config = dict(
    spec_augment=False,
    max_precond_dim=512,
    adamw_weight_decay_other_params=0.05,
)
Rows from block 9 of a small sound classifier, named by matrix and row number. Rows with one number belong to one channel. Each number is 500 + 40 x the weight over its row's rms, rounded and kept within 0 to 999. All counts start at 0. Numbers have three digits each.
After each channel's rows are labels from the 100 clips, of 14976, where the channel reaches its highest value: "strongest on" is what is common among them. Only what is clearly more common there than usual is listed. The data: simulated sounds of rotating machines with and without faults.
# convs0: expand pointwise conv (model.blocks.9.convs.0.weight, 1296x216x1), inputs 0-71
# convs1: depthwise width-3 conv (model.blocks.9.convs.1.weight, 1296x1x3, trained with AdamW), a 3 kernel
# convs2: project pointwise conv (model.blocks.9.convs.2.weight, 216x1296x1, transposed), outputs 0-71

convs0.372:522515442571505461467461447554549536508422527508529551498498445517594474530526514507470476491482495481409482474470440502480594483492460526467416568410526497526561460513516492524582586555429408489549519483496510480468
convs1.372:443535517
convs2.372:478564492497585501492520409543538500429460497519444531523590573558467513473535480489504470502484462543446494528566510464471516492507450566446535446522549528510527454471493438453443486482558450594527533566540440497600
strongest on: electric motor; speed: fast

convs0.105:553527570477481566500501544513414498549484508485482504558508426526570539562502558536529537524511439510537498499473550543463462515487501520545534500470464503492509494502485565437551429425578534530514515503462413516508
convs1.105:453463465
convs2.105:462548517513526518474513522466358524653508421425496342482480422480495513563514541474543529501503472500512530466497496434489497522463494530515457516515506477472490542514519567389422518472487494454503498519501597447549
strongest on: speed: medium; text has "speed"; compressor; speed change: steady

convs0.287:517489464573490491466466406549547504489479567497565530535575437507628490514534509527487446492473436464425503538495469502485564498488424498508425522436482549481564500560468496556545544516469455514541534480489508538449
convs1.287:448527536
convs2.287:470540494486569531541549470503528504419466448516438512519578545491486477503536486461498501480467492557463546540552518501460490505476463558429517474493544507531516468438504429428502556466539476591529526596544426487569
strongest on: speed: slow; compressor; electric motor

convs0.593:501512519555502448546430570569480520500571533558523547598512549553510509454514556552535504550530529470510530547500448508525474554513539477552520535538485551494493503530489499502512485540562522459533487528455541491516
convs1.593:562470509
convs2.593:493505500473676497537500467520526434413456441551446521485605519581463495448506522495500434455456511553482561509515513449521531490452495550459534524502506501496496507487481455492434523434510496509541524570463579497537
strongest on: text has "speed"; speed: medium; turbine

convs0.75:504518425556495493512468455531472495468576543550550576581547533519485531495555546561492447549534429489490462596576475520544509558471429549489476528415508539512466484495479501456562433484458440477552535565519492454444
convs1.75:506517567
convs2.75:512491483485563451499447503578518498480497438507432479512535554539476445439471503515539507476499481526462477504543513441402452484498509549483530540510509576471511555490475465483441587429517428558535454523529522473501
strongest on: speed change: steady; speed: medium; text has "speed"; compressor

convs0.164:536436434526506481482446362535546505500472547508517547558592423518582499544515502565512436484447452492412458557507444513504536522480425486502439547419519537480543483549507521551517556483485473512555557485431459492426
convs1.164:446522537
convs2.164:478540483491555526547556481483568501411461452489428498550568547508484455492491481477494528465451519561491569502578566491504523476495479536442530500516523506545512481433493436438485506438533488568528530610523475495576
strongest on: compressor; electric motor

convs0.426:523478389526483485460446462497507480501521492521482565477449533506464532529461541484504510540503517576386546493470489524445511519410496507486521488464459511440459518490588531536498433529491521548525538522550438537586
convs1.426:442474527
convs2.426:531529552458474485518501427516472516488442635492522620483487508529504390467486507486528518510486472533540485463510468535511539486535509454499448443549452347474458502488548551556488473540467465466446525490554536536518
strongest on: piston engine; speed: slow

convs0.464:498449448552483481481469427537545566477490523501523571531493470459565464521487540530475496513499471499361502512514487505479572496502455556490415601472535480495559465533508516542581575586524435494540502514440465470442
convs1.464:482476563
convs2.464:468521474525577481529483446585595501398425515571431494549534570535507489497478493456489528471466464512436543522607518493445521482480492503417534468518505546525549440483486450531459490492477462540467523533483404511564
strongest on: compressor; speed: slow

convs0.321:503517507564489481501478402582476540504468562486520520531537406520573468532560516545500466486487437518415556507463437474522585479542433483483439542433503499479520470539537498489520557501531442473575533514504499466481
convs1.321:520514435
convs2.321:451488538487559514510512487562503514414495507480512470465547555477480507463509476477500472509478407499482432546535470451453483507503486576441447483437598529493496470455559494431538519426516411551543583561531456508520
strongest on: speed: fast; electric motor

convs0.641:445479502496534499516548502503557487472540542542487567506449506470441563470455495401505534507488480471567520541469539579468547516500485500536491462439528490540479414401522533486450445446462491520506483494477494463541
convs1.641:442532519
convs2.641:542463521515471443487461497547584499559542477534513484474519533471428460479533526470462431457539578480371518505534543458479439463506535468498480575512467596497470527559417433555564458458578527549508509562476471528406
strongest on: fan

convs0.590:460504535521487460539442556560496494496570516538503565607525550539504515462527522547523507567524484486520539543509461485495438558506574453535517535524451539500503479536471497483493472515548511469527488527448530496522
convs1.590:558463488
convs2.590:506532546510640458531471459583554444428428425559481521471603501601472492442541497500492425442456514564512561528535531426502540478464514542449527537514527515482500493495489447532403495419459513474518525533454549495557
strongest on: text has "speed"; speed: medium; compressor; machine: turbine

convs0.34:505581420554492487530466497533488498473553545520558547552563540502466541481551521569499465563561413493501454592572461501536466587452451527500476570464502556508472494497500501474560420530502449468540520525523500473450
convs1.34:557495540
convs2.34:509498479538604435472444481539497485465479472481452535516535549590494485455472526503532453487505498504479513480550510453446474504485466544468495525499508582497504540501503462515392514440547461598550479513535532478543
strongest on: speed change: steady; text has "speed"; speed: medium; compressor

convs0.738:430444497498532466498576471481547492522562571521510521526467485463485534521474537429455468490494456487519496509492558561442494556514475480513506477447512466528500471418525550498481465417466467506515474495464497495511
convs1.738:439519526
convs2.738:486449515495496486508518485546526490495515507554518505438519510483425479496495521459440397487524561489402548522516531462490480502492512466453486537489492586469499479565388443498509434481549533489525495557519513494430
strongest on: thin (high-pass)

convs0.225:535538502583525470491449442550514536497436514521520540563545458458598471470550521514488424452469509481419520530450462500492600457509404472503441522427467575466557457592490474537549560542462489482487486490506517515460
convs1.225:521518437
convs2.225:447489484527493519528517447573423434441524479515480486487547597524497540488580427454513474522522432525498541524565476484481464486519503604468463439425575502502525485440506442453484512528553411566575526502599467510503
strongest on: speed: fast; electric motor

convs0.398:469489463500495526515491541479485464493449481489487488455497522483514461484560499499485481528491521522509475479504489489472567485555478578439404554500554468493503438579547425508548504537478388547516571478506513557461
convs1.398:547481453
convs2.398:560511512406610479474493441553528513520534569490430566417483472490403486433574411515529508415574472516492509487574448528452457479530469559524480490497530506510529529541548445483412473512580585556549518500484517461557
strongest on: speed change: steady; muffled (low-pass); machine: compressor

convs0.270:524505510556474476494433401571493514495431508496544549535531412502590464519558471547464464488459461499406519541495448477476579457542445450480443550454489512466528442544530478504529543504485459473557542478504483472501
convs1.270:434515485
convs2.270:444512478508565496572553485487443473420504466512466446517603544465505480477532476451492499501481469552475543525517515498474500519497503577424478473478586503496494448425513484427555559445528414537555534573536506485496
strongest on: speed: fast; electric motor

convs0.710:499453497538561428534464505458484523485574555505541560522535483453468508463459485496523448499465433482404496556450472521518475550426446589524439532415479539465548477405514542519570462525519522505541496494507484526506
convs1.710:456493553
convs2.710:440493552469573455509440488595528514385489492536440461502595527535505520451536487484444451517501444522446564518524523430449502503469512584417534515471533532484510410501459455458461466479466431501471538487512519462526
strongest on: muffled (low-pass)

convs0.161:523618398561484564527454582532488501522537556538564539558566523513516582470498514572563441517561482494546448513523439471540507576420481503516472529496504581467445499507547493465530470521461464455490519530526538456501
convs1.161:567516503
convs2.161:482488456521651426478443452561493503461401476426493511470538485576475493462495488507515386497496470553512489529532490468488509527454466571464482499498536541485485502480541445479404472503519435566550456531495540509552
strongest on: text has "speed"; speed: medium; conveyor; machine: compressor

convs0.101:454428449489461463453512472438445494598482512551500501493477509527498501487490498487540511564519501568461541420531548467457524515421527527508551499507464528465488510501514503553540450532492551473490530483485481485560
convs1.101:442473527
convs2.101:548509559446490462541514491591569495422439641455485590450487514539425463476476475466553521512466493509500505473526474521496576460546491446523473503510482438528477513498547556539513487521493487525432516499585493574503
strongest on: piston engine; speed: medium

convs0.586:535541500531507456532465515579470504508617509526530553548543555550495448488506483537528528584510509456547519573533494527514492556528509476541504534509479560511536500494507494481509473489485500484552505532426539490469
convs1.586:479497566
convs2.586:493460452522613501498433476517559504460517448546519535486534550500488481414460494517543406481502490582422523505535474456462437444544534539458551445494496542492498535507467430431421542437464466496550518541463498514506
strongest on: speed: medium; text has "speed"; turbine

convs0.762:527503487504532447503456492487477551473495560508505516540571445436487500486547485496554441494467465487441500554399467491474493522484433509517433517369419556469556494464503565513560449561544529533546461503502493505521
convs1.762:530483440
convs2.762:488522467540608505543491448501503489438526502522491481474576540438494517478508461498546477516481447582534516518538442518529510501493490584441479438438548470485522501440509492409503544486423433530515514499555549552529
strongest on: quiet level; muffled (low-pass); fan

convs0.569:488537510560493482499432524565519484469575513534515577544561580523520427478555568544526468595495513453486542587528466481484495555555483493506438550438515536501530474494467476464539475526441484461568542535446499462488
convs1.569:559518532
convs2.569:485457520485580466540474509468464487463519495511419469489510551576482495413505486499558481513467471537537519507592526453467453502458516529488559480577522477492527549475500460483433530474498460522561481510533562466519
strongest on: pump

convs0.688:510510467510569443493428494510483540524513566491500529543538430451505495493571469498527420498477456520433493562438475508482473509491455541499432530383438569465577488473477549528574482529588524526556481526536504548494
convs1.688:525437516
convs2.688:472510486499642473542465418548580515381534501551452470496600556477478501449526486482527449484482425563525513537525469512483489512506490574413511499423541516506512451459473459425455476448446438539515550524549516522527
strongest on: speed: fast; compressor

convs0.197:433532510496559487516502471540537484476424602504523569509510508412554538554516482464501513412472521490525489509497546536503514452535480466506451502427530480539510462500506558517527541554484490554532500541507456481525
convs1.197:439481527
convs2.197:451516435495529466541495470541500498477468503542448469521539591546496462502464510476500532430482498542467504517550493512492457461479487531372492561484562512554503464532521577532477554460559514536511512575491478443565
strongest on: quiet level; muffled (low-pass); electric motor

convs0.690:440494482542481460487483434468502535485506491511489531524534491461523480476481545532437570522536513564434530518491503510470508481448479500480566523482477500422482447516543515471498470561482489557415546496460448494556
convs1.690:442479532
convs2.690:537511533478523439529495531533554491421429585493469591464457573519478453471462477481513575523499473504488523488558449547465535447534481435504491514547471476522507487466469606580562469510533503517490518481566449568516
strongest on: piston engine; speed: slow

convs0.724:556554476520451443461514458468540489505489452504465539461534566508501461440553552482572431446493571493523454564525513496459529529528454477559487544445487538451516437508549554548533481565436491468410462521487482483506
convs1.724:528519440
convs2.724:473498455463532515524524545503409416442567504435523533505435613442458529435557455462492496533510519527509542458552478483508412473533504554499502402494501482481525537457514501548496542525534500508530508478515463482394
strongest on: quiet level; pump

convs0.133:512496436544490480521458467528463479447577522544538581567569533534490521497587543566493449571515447490507435594581476489508480576475417537484449562435525528514482462504484502462555436492467462457533523550519492461446
convs1.133:528490562
convs2.133:498497478499562453470431492536507492454488465467403513497520554546472456436468499506551483505489496510447474505510530479404443501464498543485514528503513583477518544486486498474428556417502426553543470540512484474522
strongest on: speed change: steady; conveyor

convs0.99:517543496511483448497482469531445515502502581509581507541460540541546542523568539534464454519504406483463454513548498462547553468514438500498445499437437489472476483574492508496545525480503499484580530589521560477488
convs1.99:489481566
convs2.99:471524432581574557491490544466600518596487464462448535566514515454568445511530439531507583454496493545568557481541493507502480518478519493524533492502498426505540572474535432559574563555544493512561491485547483480532
strongest on: speed: fast; electric motor

convs0.489:493559541528440529515595506495552519525551517469532480525500531483534497429416501545471550531409450524533417497432417583547587587421488525552536494539485462447451543513532541512524491490513501512515458451488507470514
convs1.489:524487436
convs2.489:471449457500501480547506514469419451511530507514493440428437458492530496469548534430494533532491464466553508500470509487471486498472507455539521493547481533503453522495474547406487520510526562523541528487571472481500
strongest on: state: normal; text has "fault"; fan; machine: electric motor

convs0.573:471547498568516495477456488533488467477558487512531576545539579549530430471548528541522426556489532450501515564522479486493475540569467478480418536449542527498546479511485460438551490535454485464564540544475509470526
convs1.573:561513530
convs2.573:475473495475531514516483530491477491468538476500444442498483509563501486438497481476554500510446454482542486503586493497494449480482543542497533496549527457487504580482542506469487579496474455514561477492564528475457
strongest on: pump

convs0.145:470494439548506504509477492534468503450548589494537539551555526527545512472532570535500434552517521488473461579563486450549518509522432520479467549441529536524481534498488481460558478483463455513543540542516503473473
convs1.145:523556466
convs2.145:505504516477584404473487502535484480531481478449448458514485540537488462488503452531535528542519432521527506495507483454456493524469477552478486487482511525508526496491579472484477525486568417534550406532531550463601
strongest on: speed change: steady; conveyor

convs0.692:556517445500539457462455463481415498485490499493506497494562438466475486476573438481522427494451495463419507561438501465463530502495438540511436495420451548494528490469472548506545492534510506479529529465532506516492
convs1.692:450548496
convs2.692:458537513494644434541465448534542495398504422503463521502598559571510489476490530489551441480477519563455566521489553462507510496479461542468503475495533536513490461465490435464403473484510470566480519542514506502550
strongest on: speed: fast; electric motor

convs0.673:521505441512555455477416482491476499536518551481498540544530434473523483508568462506523412490457467524418482562457496508472480520508444565499426527413441562475559493488494541532578505515574522514554477506545515553490
convs1.673:440523525
convs2.673:453526487488601474518485415549491493412504477510477510484593544514477503474533489476518445473472473567457520536520497472489479509478485596442512439478537514480504473469513468417434501494459443581502554542536480526556
strongest on: speed: fast; compressor; muffled (low-pass)

convs0.360:464499411489462504501483500473538501474477494478498488449468545538454441478548501468503477485510549477485487475461456446456522484565507548476416582468565508535535454503514472517548497556437407559508561538519523545511
convs1.360:526534445
convs2.360:513520521434596453530491466575548482522534563473473563463468533489398479459533442469540492429544488529480493481601478526488480444508457567504560498493502560490543545527536449500462519500595547512515497468455494469527
strongest on: speed change: steady; compressor

convs0.682:499497471446565520456504483488521521502496468445525478436526505470514513589486428466520552580488431459565458546533540461540496534447492511458496506439510495560555447531536556535527536566498493501514483496459461577490
convs1.682:529493437
convs2.682:594495515444432545457475441515506569641474584551496603489462470475464527468508482521466558546514464427527457485477517484502454549489510497499495448501469522520550487551442485479436530500483555509458495460508465445469
strongest on: fan; muffled (low-pass)

convs0.236:412528509515537474529474465517544488479431615505510561465538508410547544564477489481493517432453524487514474513499539529521509484506486463517450482428531503519524467510523561544532525567519504560527490512471471464506
convs1.236:444473531
convs2.236:445540448497507435566519468569536517488474503574438455531572588557478446492440510481501551408488495530474493509574499514478469470474512520394534562492549509542506485532500573531472540491539531547495512565463477456549
strongest on: quiet level; speed: fast; muffled (low-pass)

convs0.324:420445454470441503489519484518528527453458523410484501466505485430508429536466435523472504470464428543589463503545484547492504526465498536443470509436475469543562421599505489595534480537462425538520535505508466551493
convs1.324:547466461
convs2.324:529474529438558530464514414462478505551463588512481605457440472496423464472597475495506539464537490484550488495556486522480477503528465605492463444498543545503560528517540468468437494549541558560479477479501498491592
strongest on: muffled (low-pass); quiet level; fan

convs0.515:485513466541546478562476535531445506470547459541503525555499536501491515456484507476539562546506527495552511528509454518480449584520535435532553520545472519498468485474464518491515492442535508480486481522413517506467
convs1.515:452510452
convs2.515:539516492552471520550493512538622565563514493541533473416453528545485519517607454500492492498467479554507483520613497483492557471521545455478533514546536431521494542501513442515495482558432477462481500531555484470541
strongest on: speed: medium; text has "speed"; speed change: steady; compressor

convs0.316:487495518457484461481459518472477466499443550508487470484491448505477519516524492489479586571443529459500511514595522505475472485467530538499520542560573526549444545456491433479537473525451441544484544502514515468452
convs1.316:546547480
convs2.316:565467526413532509489511457519533507530484557518468580436467498497409467485524453486482515466554535469468459466558499494457484452538485508511517528502484598516540545584481389477440499477573542548495524521489467471504
strongest on: speed change: steady; fan; compressor

convs0.492:475481468486464394478501515431499504494537531526485561414496480527570441454485479456465523526446463507507562515526500475472551569424528448494485461442460474501500499513539483488523516494497512487500509483542506488559
convs1.492:446461518
convs2.492:530500541457572460528493531541583489471487488476466440489483556494444448506502531513538493520518486509452506455514467555494542492495522482505514493496506433482516484514500559495535505484558509511488514496576391537521
strongest on: speed: medium; fan; thin (high-pass)

convs0.214:455503485501522450478459436443458437451482542479502455461462469480441482500555438525509593542511547494522439533547494514516522451537495521499568586507562537538557517502506403511447494501421489496441544486508523483499
convs1.214:546552502
convs2.214:513512512461501489504481486552529492514486521520476538517494506502470489491490482474476513445559531459424480474581496475438452434515484510513490535529450617498508527548476452521489485469599529569526508547492436479505
strongest on: speed: slow; speed change: steady; compressor

convs0.416:498529524532463425507523493529528501501526494470537504434517462519455444435462523487511458538453472467400545470433410486489564511467500551487420530509563459498523455452524500524562533490436444460528499478455525498508
convs1.416:443498539
convs2.416:474445513495544482508482541433496488471492554548431479500603462469516513481547534462433519555532476537488570517497553485446442550462524538464549549468554501502501465479426452457554548419533420517482487509482498452522
strongest on: piston engine

convs0.424:549491481574503465467470470564522565497421500498533534502481458483583467546544525522455506465477523489413484427448432480458645484507488500472412586459528481489542465518540516529531584550429399475539500515478502451469
convs1.424:505500431
convs2.424:409475463457557501530483500599426509382522480444525507468565541526449522456545459504502439508494423535508437524512473473455503505493475583478475450464542498477526469453543481413461519518496412524586566576539472508489
strongest on: piston engine

convs0.465:485484464548540534481477463531516545466425523471500552503507473505569470520521485509465449500491537514386504479482445487471602459536449541433395535450550490485544479524518481527541589610447444507553517493505515472475
convs1.465:537534452
convs2.465:483510473511531484500495440608484501444488494473505474419499594503497501483576452511527487526531409464495418551543483503422526423547445568471534500446530549500511487516510476366450476533497415531579526552565490483612
strongest on: electric motor; speed: fast

convs0.420:561512469543486476475429458558517531490396512461520541507485442489559458559522491502433548475470523498447463440455441470439614483504506491496436591487525470508545470515556529550516577558429402465533506505489510463474
convs1.420:441475473
convs2.420:464503486453568486608508474509493521382528486524441512517622503563453447510547477451500512479467451589499526525529499493484503518477527586463539485506571492534500457416475440466458548467520414534553544551538487480479
strongest on: muffled (low-pass)

convs0.435:538501453558496455469457460568522556514425524494550543487510431510591458537542515509481483473492487487420481469456443509478578480486456526481417554433499502515552446513504490523586569568440414473532510490513513503465
convs1.435:449540524
convs2.435:459568487501587497495512404544524498437447494508455532526588557540483505491537472479525473524468463549460500553576491476469508522472445560436514454498556533513541437464523448453457536486574439590546522571541452502578
strongest on: electric motor; speed: fast

convs0.422:510511473547501478473460450576527537510434536496559562489494430500613462534548514483480488481488477485409480482493468506484576483490460529476406568434518500507554465521513502530584596567433408482535495479512512492461
convs1.422:445501543
convs2.422:460541447516581478550516451558560513347486505524444513541594553519479451462512469472504465478475420561475515540565490536478510499499488555394541477473537510526531432445506463442473521443500436539525542605523464518559
strongest on: speed: slow; speeding up; compressor

convs0.648:534551467531568467497468495528482564513497552503504526506563474479510495511565470482531411481463467477426483535421464453450505495498432530488407503375423544474560521488490557515571498554559520495557484514536489549511
convs1.648:548503450
convs2.648:473502487503586451514486429576507482418552526513459492472534571499428512454516465474560426532509403547485451511567438477475489479495484613444466447431544520482551444463503453419457483485472406554511519484550474516538
strongest on: electric motor; speed: fast

convs0.87:489559389546469505505459485518498477460559525520560615571585548525500530453518530558492454518554439515526446577564485495517528570484436524502483561445505560517457505510521517482555424509426440461499542518528500468461
convs1.87:495550452
convs2.87:458496499478613460546472434564510555498483534462538474510521532521462492502512436545483480537535457593502507534540476467518479516480450561472558490460546522508529466483529416515445498508512467585569448484527509486527
strongest on: quiet level; fan; muffled (low-pass)